Weights of a small image classifier.
Model: 1.11M parameters, norm batchnorm, depths [6, 6].
Data: trained on procedural textures in two colours, tilted and lit, 48750 training examples, 19.2 epochs.
Rows from block 3 of a small image classifier, named by matrix and row number. Each number is 500 + 40 x the weight over its row's rms, rounded and kept within 0 to 999. All counts start at 0. Numbers have three digits each. After the name is the row's rms in percent of the matrix's.
After each channel's rows are labels from the 100 images, of 14976, where the channel reaches its highest value: "strongest on" is what is common among them. Only what is clearly more common there than usual is listed. The data: procedural textures in two colours, tilted and lit. In brackets: how many of the 100.
# c30: last pointwise conv (model.blocks.3.c3.0.weight, 96x96x1x1), inputs 0-95

c30.34 099:476468491552463558557495496503493493489557484476515493448471600484482493512444502449409536434431547410482541544541493473472514543462495540551586518563496504459550523471510489585513460526448489472484579492428585471478510532452474502501523511568565474479526503503528478524465506545473497484
strongest on: purple (36); pattern colour: purple (32); ground colour: red (27)

c30.37 103:559514469516516577484488489511489583510571515530539527509607572494540520511485464504498454492457551588483516518487510529557490498501573501479544553614497481526494489493539532493457502511563481494513487413547492504461516616498514530523472487558548503548541541501443508512418470510502544504
strongest on: green (62); pattern colour: green (55); ground colour: red (25)

c30.94 101:500478476449538471450555452481518421437472452470523514483491484500471542499494512482532524489458494535421434502454451543548464502457444501450532493549550534495560469481464493534440529512508603480498561498541543527461454494432490486535443452455582449588518508501506497525440488471448486421
strongest on: pattern colour: red (32); ground colour: blue (32); ground colour: white (27)

c30.50 100:450482481436474505540452542470445469488513444471506465509369591457443473482570479439455465425548471500414446517565454475410543501522482455486540474480511543476448490477497502514470533487458483512498474498524502488524503536561558439517531467459459554543536497490504472514531502522557531513
strongest on: pink (42); pattern colour: pink (34); ground colour: green (26)

c30.8 109:481474511534571492481473532495506493498527429493544477579503496648481563427435485444493512513534514521519484472504406528446430511494444482538464552539490447504488480485490533526483529438503580511488465463482470462505557517467468577455503523504524546497469489466454502490533457513603501466
strongest on: red (59); pattern colour: red (54); speckled (27); pattern colour: black (26)

c30.26 113:464619498464559537574472534545488492506493511480498535527428513523480488510535469568384493441501392511455521501510434467520475483489554465407511482496470499513527478517475470481465454476505441465505473497460456427462540479458448478471474524410440456528461502529504459503460470500515493525
strongest on: ground colour: teal (27)

c30.53 099:521480526588449489480598528491576514450397479475573526478497462447503432506477509544507473475540490426522480491458554497512473425426479558447569507490468525448466508524545517491468430449470464483486515447480457455518552559482530482482422469505472508459487528520497482529490549482513433495
strongest on: teal (40); ground colour: teal (27)

c30.61 106:501418473445541413465519575486470503484503484403501466551421525514504559483556458483446438532491486430475539480483519525448448500577516551427474486487487481483498536529530565529476449576517475481482478463550473501487490466493529461478509516460509477488431510466403502503464440457475523443
strongest on: green (57); pattern colour: green (56)

c30.7 099:467600422509510444591534537620510492457540517477489409464459533508527498462503531501534476537540515498545480523500544451470546560498507499500518474532478497465446488512477499567510520524499526537469426464502506488546489529447600458508480564474551544461511476458501518469482487505604498457
strongest on: pink (49); pattern colour: pink (42); ground colour: black (30); ground colour: green (29)

c30.15 107:469545524575371492557508534500438478456581492486517473526487567566370466511535507457451555456497469441496430537448499519497500533475498488526518533567510511489494524484491468548512538464521478468461491453476532455468509549492451493518428479497463499540530526465468523461505539530586474521
strongest on: pink (44); pattern colour: pink (40); brown (36); ground colour: brown (35)

c30.21 078:500460476542485503519482427496531510490556495450577532519506546468546538473496532475539496576519461436459455476465543460530538504504517531446489498472524500439569469613487474484469499445459533482547505458470527569459396491499493525527491516550505510603525521524494551507518554432430463445
strongest on: blue (54); ground colour: blue (54); purple (44); pattern colour: red (33)

c30.77 096:535499498566423523500550484501457486474403548484448471488478583490516602528514455494509481448502500476540475517461517500519627488524528509440504516461512517465537486473452503490507521538487472501610513500521490548527490528449479449525516501481507450546581555608523485473552542473478460520
strongest on: blue (48); ground colour: blue (48); purple (43); pattern colour: purple (36)

c30.89 091:441434449481557532461578424445499574552447482519501552488467487433582481581557596437495487583559439563492555464467479528512533496487476546488484537448470489496499502527484511445491466468506487491532471466495487528525467575521476534498503480557561522484515454466513480485503458464527488476
strongest on: purple (40); pattern colour: purple (34); pattern colour: pink (28)

c30.27 096:435504503516426511545513477498430516472490447369517479529503543532465516505487525491543513544545535578505526558525472430494496526439490558531558520522469553438480488478577477503591546504547531455478519508473561485442540530523465510518482505509414484487514499500497454553592494439503471479
strongest on: black (58); pattern colour: black (43); pattern colour: blue (25)

c30.93 103:536471494477524480492487472470489499458470503495496500522489474498488502457457480392514527561513426515496404418487478475434523493421438542491530501441550593494499509556534500515520506515525574452477569512468482491507515487420546541438524543505509532477516475404581566461485438547500497514
strongest on: black (83); pattern colour: black (68); ground colour: pink (25)

c30.35 100:430473508494554481465491522510510457474491494532463638413495547522519457522502477557449525498522578544515488395451496491527501511432421499511526449422483520449466469486503473508479567502560543496481530582517463459467504553501471493457538464533484484514511522466520578448463511517468478539
strongest on: green (68); pattern colour: green (64); ground colour: red (31)

c30.20 099:492506601576534515427632479468551511516512482483533466512594556476498519497522498522560548446486502473483496539486507574558495457580451425462456532526489475500514541556516472514549456484526511448500504505502478467501577538438533432451518464527467479509457480446519500499522512501455466478
strongest on: teal (50); pattern colour: teal (37); blue (36)

c30.88 090:385461447518492509485475457455496594461451469523471644475500553494563405494514506479479443504481472530544506451484475538535552550454495469461507465528495482561515478457514495514500452475504468487513541539503564522530451524518484465589493522491522467585515460514472511529504446531493503549
strongest on: ground colour: brown (28); pattern colour: white (28)

c30.11 105:481476520535472431588498472514510509494497467508487525552466507563494407580457502518450515476499489471473548482566508496468480457498434408488531467508453508579499540480529487634469539543503514457509436488477515493471459520473498454605521562533461455429495494495493433481473494536499478507
strongest on: pattern colour: purple (33); ground colour: red (33); pattern colour: white (27)

c30.32 100:544454518601496557527516520528534446474531479478439472533597448528473513489533517520465498501521449457514519482506544441495538475527584443384531524456504489546502470509538533461517536522515540473482487539476510464491533522417505453534620453526508474537526476529455488452546449547517453496
strongest on: teal (80); pattern colour: teal (68)

c30.63 092:511480497583575427528543522445448402475547542524413477511455485457555515454498469467514439469508438432464514443497556525476509475509477487466508510508478537473448482476504601480545492516445483524463446479562540540488449519507494462501528488493481452434438497510515560570507449477481553482
strongest on: red (46); ground colour: red (46); blue (40); pattern colour: blue (40)

c30.64 098:555490598534485550512479490440536481479577542650437594544453544470425534504506456481541473533477485501513484478518534546499499469491487566450493489480508504472518502477537483538547461503501454574445459505455473448482499507534491537502542489522525420493463475482519472497551509462501577455
strongest on: blue (75); pattern colour: blue (74); ground colour: red (32); speckled (26)

c30.52 110:427493537560445516538542509580534470461493496379637429486555545476444475554497537533510581554521521487521461507512453469519536504482483476452531516538483483517538481499480520552451491500472494470503425539486494451523528555531507555477452504467431494459450547510546491503508486508477542471
strongest on: teal (49); pattern colour: teal (45); red (40); ground colour: red (35)

c30.57 094:479549559502551449526533476502517474449473442515484541492490550455494446485516512429499463477459484460477503507508518535535479520464430557410470542521571462485485491489501485476530463563526461482598442530480508544609470483582523474506510504470461437539498461608534562462487481517529545466
strongest on: teal (38); ground colour: teal (38); orange (37); pattern colour: orange (36)

c30.18 088:438551518587581461492454508514539589530522586553500497515484495483488517526493509482492429547414460518493484505500492493521529489520478426527527469480564465512438474526508493482485486455508472488511487569489522601599446583446442459519441473473531530513478511567522470511482518457444499489
strongest on: blue (38); ground colour: blue (38); pattern colour: pink (32); ground colour: teal (27)

c30.2 099:545476450533484541456544511454447492476537492455502437564456471464517568437485503481560509464460481424460660467430551464472506475463483502500485481515467517534510578520504482515619459487489461477515451510537578471496465462497490489432535528512495493459479476512514504455516500515459475514
strongest on: pink (37); ground colour: brown (34); pattern colour: pink (29); pattern colour: purple (27)

c30.73 105:454525475526502459638469525442467550465469551505612461635514462446518436466545506501480492484498499479473513540519478532491427516432491465506481522491460516488465464523460518469523532486538509544498501531472540480471500453497479511515506495486457463514473417575409566519509483513537516519
strongest on: yellow (37); pattern colour: yellow (33)

c30.5 103:434519481499503424564585444448499515478516533457512480417457595521612488541491558497524570566476466493522527565525503501489452468471533496583496471497503514519483488527504494469512571434548502569522485519475494551529447480512434507585499481497551525500530529438462492472534542512490505490
strongest on: pattern colour: red (30); ground colour: green (30)

c30.14 099:479514430510514494473478463460456481466480521471509498551455510474498458499502489488540445486510447463510491450483462526474494514492484553447504470549545483532507449502465570535474485539553555619501540560504552477492518554573571523591485529481480480474457540468509579629413478503519528507
strongest on: blue (46); pattern colour: blue (46); red (45); ground colour: red (45)

c30.42 098:542506543397529446445481434452539453465558502572541518486482416482569484515491456466458469504419490508526516483515489507465459485456460458521540468546476529436505457529458477534498468476515462465563482598497471513484499495479493476437521576506571495558496564463492454476477578522538491534
strongest on: blue (72); ground colour: blue (72); pattern colour: pink (26)

c30.28 097:452511504442512556540508520459539584439568449508525526487555495534498586492522481491511447441494475496565455542462490501615503517520483506446463485509555512496523418502506438525455534469497521469568494494465479547444498486488589459497475569527509514547467498513538475515443501548592451529
strongest on: pink (36); red (35); pattern colour: red (35); pattern colour: pink (35)

c30.84 096:444538427471612486537509522501468517451491457471563471504501454549612493530565510519453485552509498557505472483480483512522473498486482478613480465532512490458468447523546503451484503499557502510555509532490539466534469481447499497439520512454592461482482457445433458447529438544528521522
strongest on: red (45); pattern colour: red (41); ground colour: blue (29); pattern colour: orange (26)

c30.23 109:526469468554488492515512554528473496469494535568483580486479482493562467522439541503489468557546484564485483482468516564445466486482518410502537494573514461532433470474470477503570495521482501463462478480465463565495459467515504533507472555474559470491512537564508597510533545550365495547
strongest on: green (61); pattern colour: green (48); ground colour: blue (27)

c30.76 102:503484496496408615555633490498459524537520480478601489423586541540462438535508480459531487468458531521523468514456513494483443461506493514492548513555519524598499490481479466555486489550476471561527512512462462446556525497521472509485481500421499502502472480515472523500557483500513541486
strongest on: green (55); pattern colour: green (52); ground colour: red (27)

c30.48 102:518396488435560472516476556444409484456423511553446426518490545574435595436443515488495517445485470496498506556514461534490503523510528471564485545468501541439475515488522475542495584511453477480470532533519504511544517573475466469503501499530520447515505453513497467521518530478429488464
strongest on: white (41); ground colour: white (41); red (36); pattern colour: red (35)

c30.33 107:516535555558501445455468484546504468418600487634532579554438469526518515500429439470510496457493520440520532537476508542528476471420530486500549479504529458497453459436481571490431523518485458510533500556478487445551452516478494510458519505515502522460531494516573479479472521491511529486
strongest on: blue (51); pattern colour: blue (27)

c30.3 087:477473468447614535446523498455503526567506546566481600497456522528574495483500487480454450449518506460514553488527502494535472553498522493494551483551557502561433487572499482506480519467487509448519565520584523529528471514441533540497498515510607515462496552556482577489496513502491445529
strongest on: speckled (27); ground colour: blue (26)

c30.6 101:485499431491510496493529468582494463510474535481423520478470623568510506481444608472519504520507435532597497567505507504456460480488462457575571472526504502445458518486540520506437438471483551574475468501530471463543502537530459447514502474484487477479506512543470509491579502481545515465
strongest on: pink (68); green (60); ground colour: green (46); pattern colour: pink (41)

c30.80 100:545504515533470464618478525494468477534543517429554436548440480522482439504460433556550510518454472457483426553489497468528492514441449496568526444526471548540520514554500507504492553502460553544449471498482518528422503447491507519467487477464458460475436468490492509517411413458495492525
strongest on: orange (47); ground colour: orange (27); pattern colour: purple (25)

c30.17 095:489501486531492481443543564390481513535518433510482490584480536435519470471542563511460497477514487512563536540527482485551498488504504480523561498536507541523479548451525509487567538549476463486460453481495591461440473518468569470474439613491514489493481493496481530498453468591578536523
strongest on: pink (42); pattern colour: pink (39); brown (36); ground colour: brown (35)

c30.43 088:523566570608491488546550509469524507533498505446514464495447518593545519569455508516490434504595523485444540470468487548518495514498496493499559515487528559433559478502518510487482480511481520467540493470463473599498422472440581487454469515495497538566455490563521467537473504526487485440
strongest on: teal (39); ground colour: teal (39); blue (38); ground colour: blue (38)

c30.69 107:578594501622473522528514495493595559513534476511557406499460557471491454474469560475496480451508492449516476535455592523507518514461477530503438485404538604517467523522496530478480519512560497497527512503451478501532497478502497498520483517501567541487442472470534512486497500483544444473
strongest on: ground colour: teal (31); pattern colour: white (27)

c30.49 108:519536470485470485522449472559500451456473462504481415460500557586449485513525495518530522514464417408455503540507471475429467502506530505567518440548545490489492459474487539572531528481443433464506588567491558523479552467476537468515515474439487462515502496488454547545425483456514555504
strongest on: red (36); pattern colour: purple (32)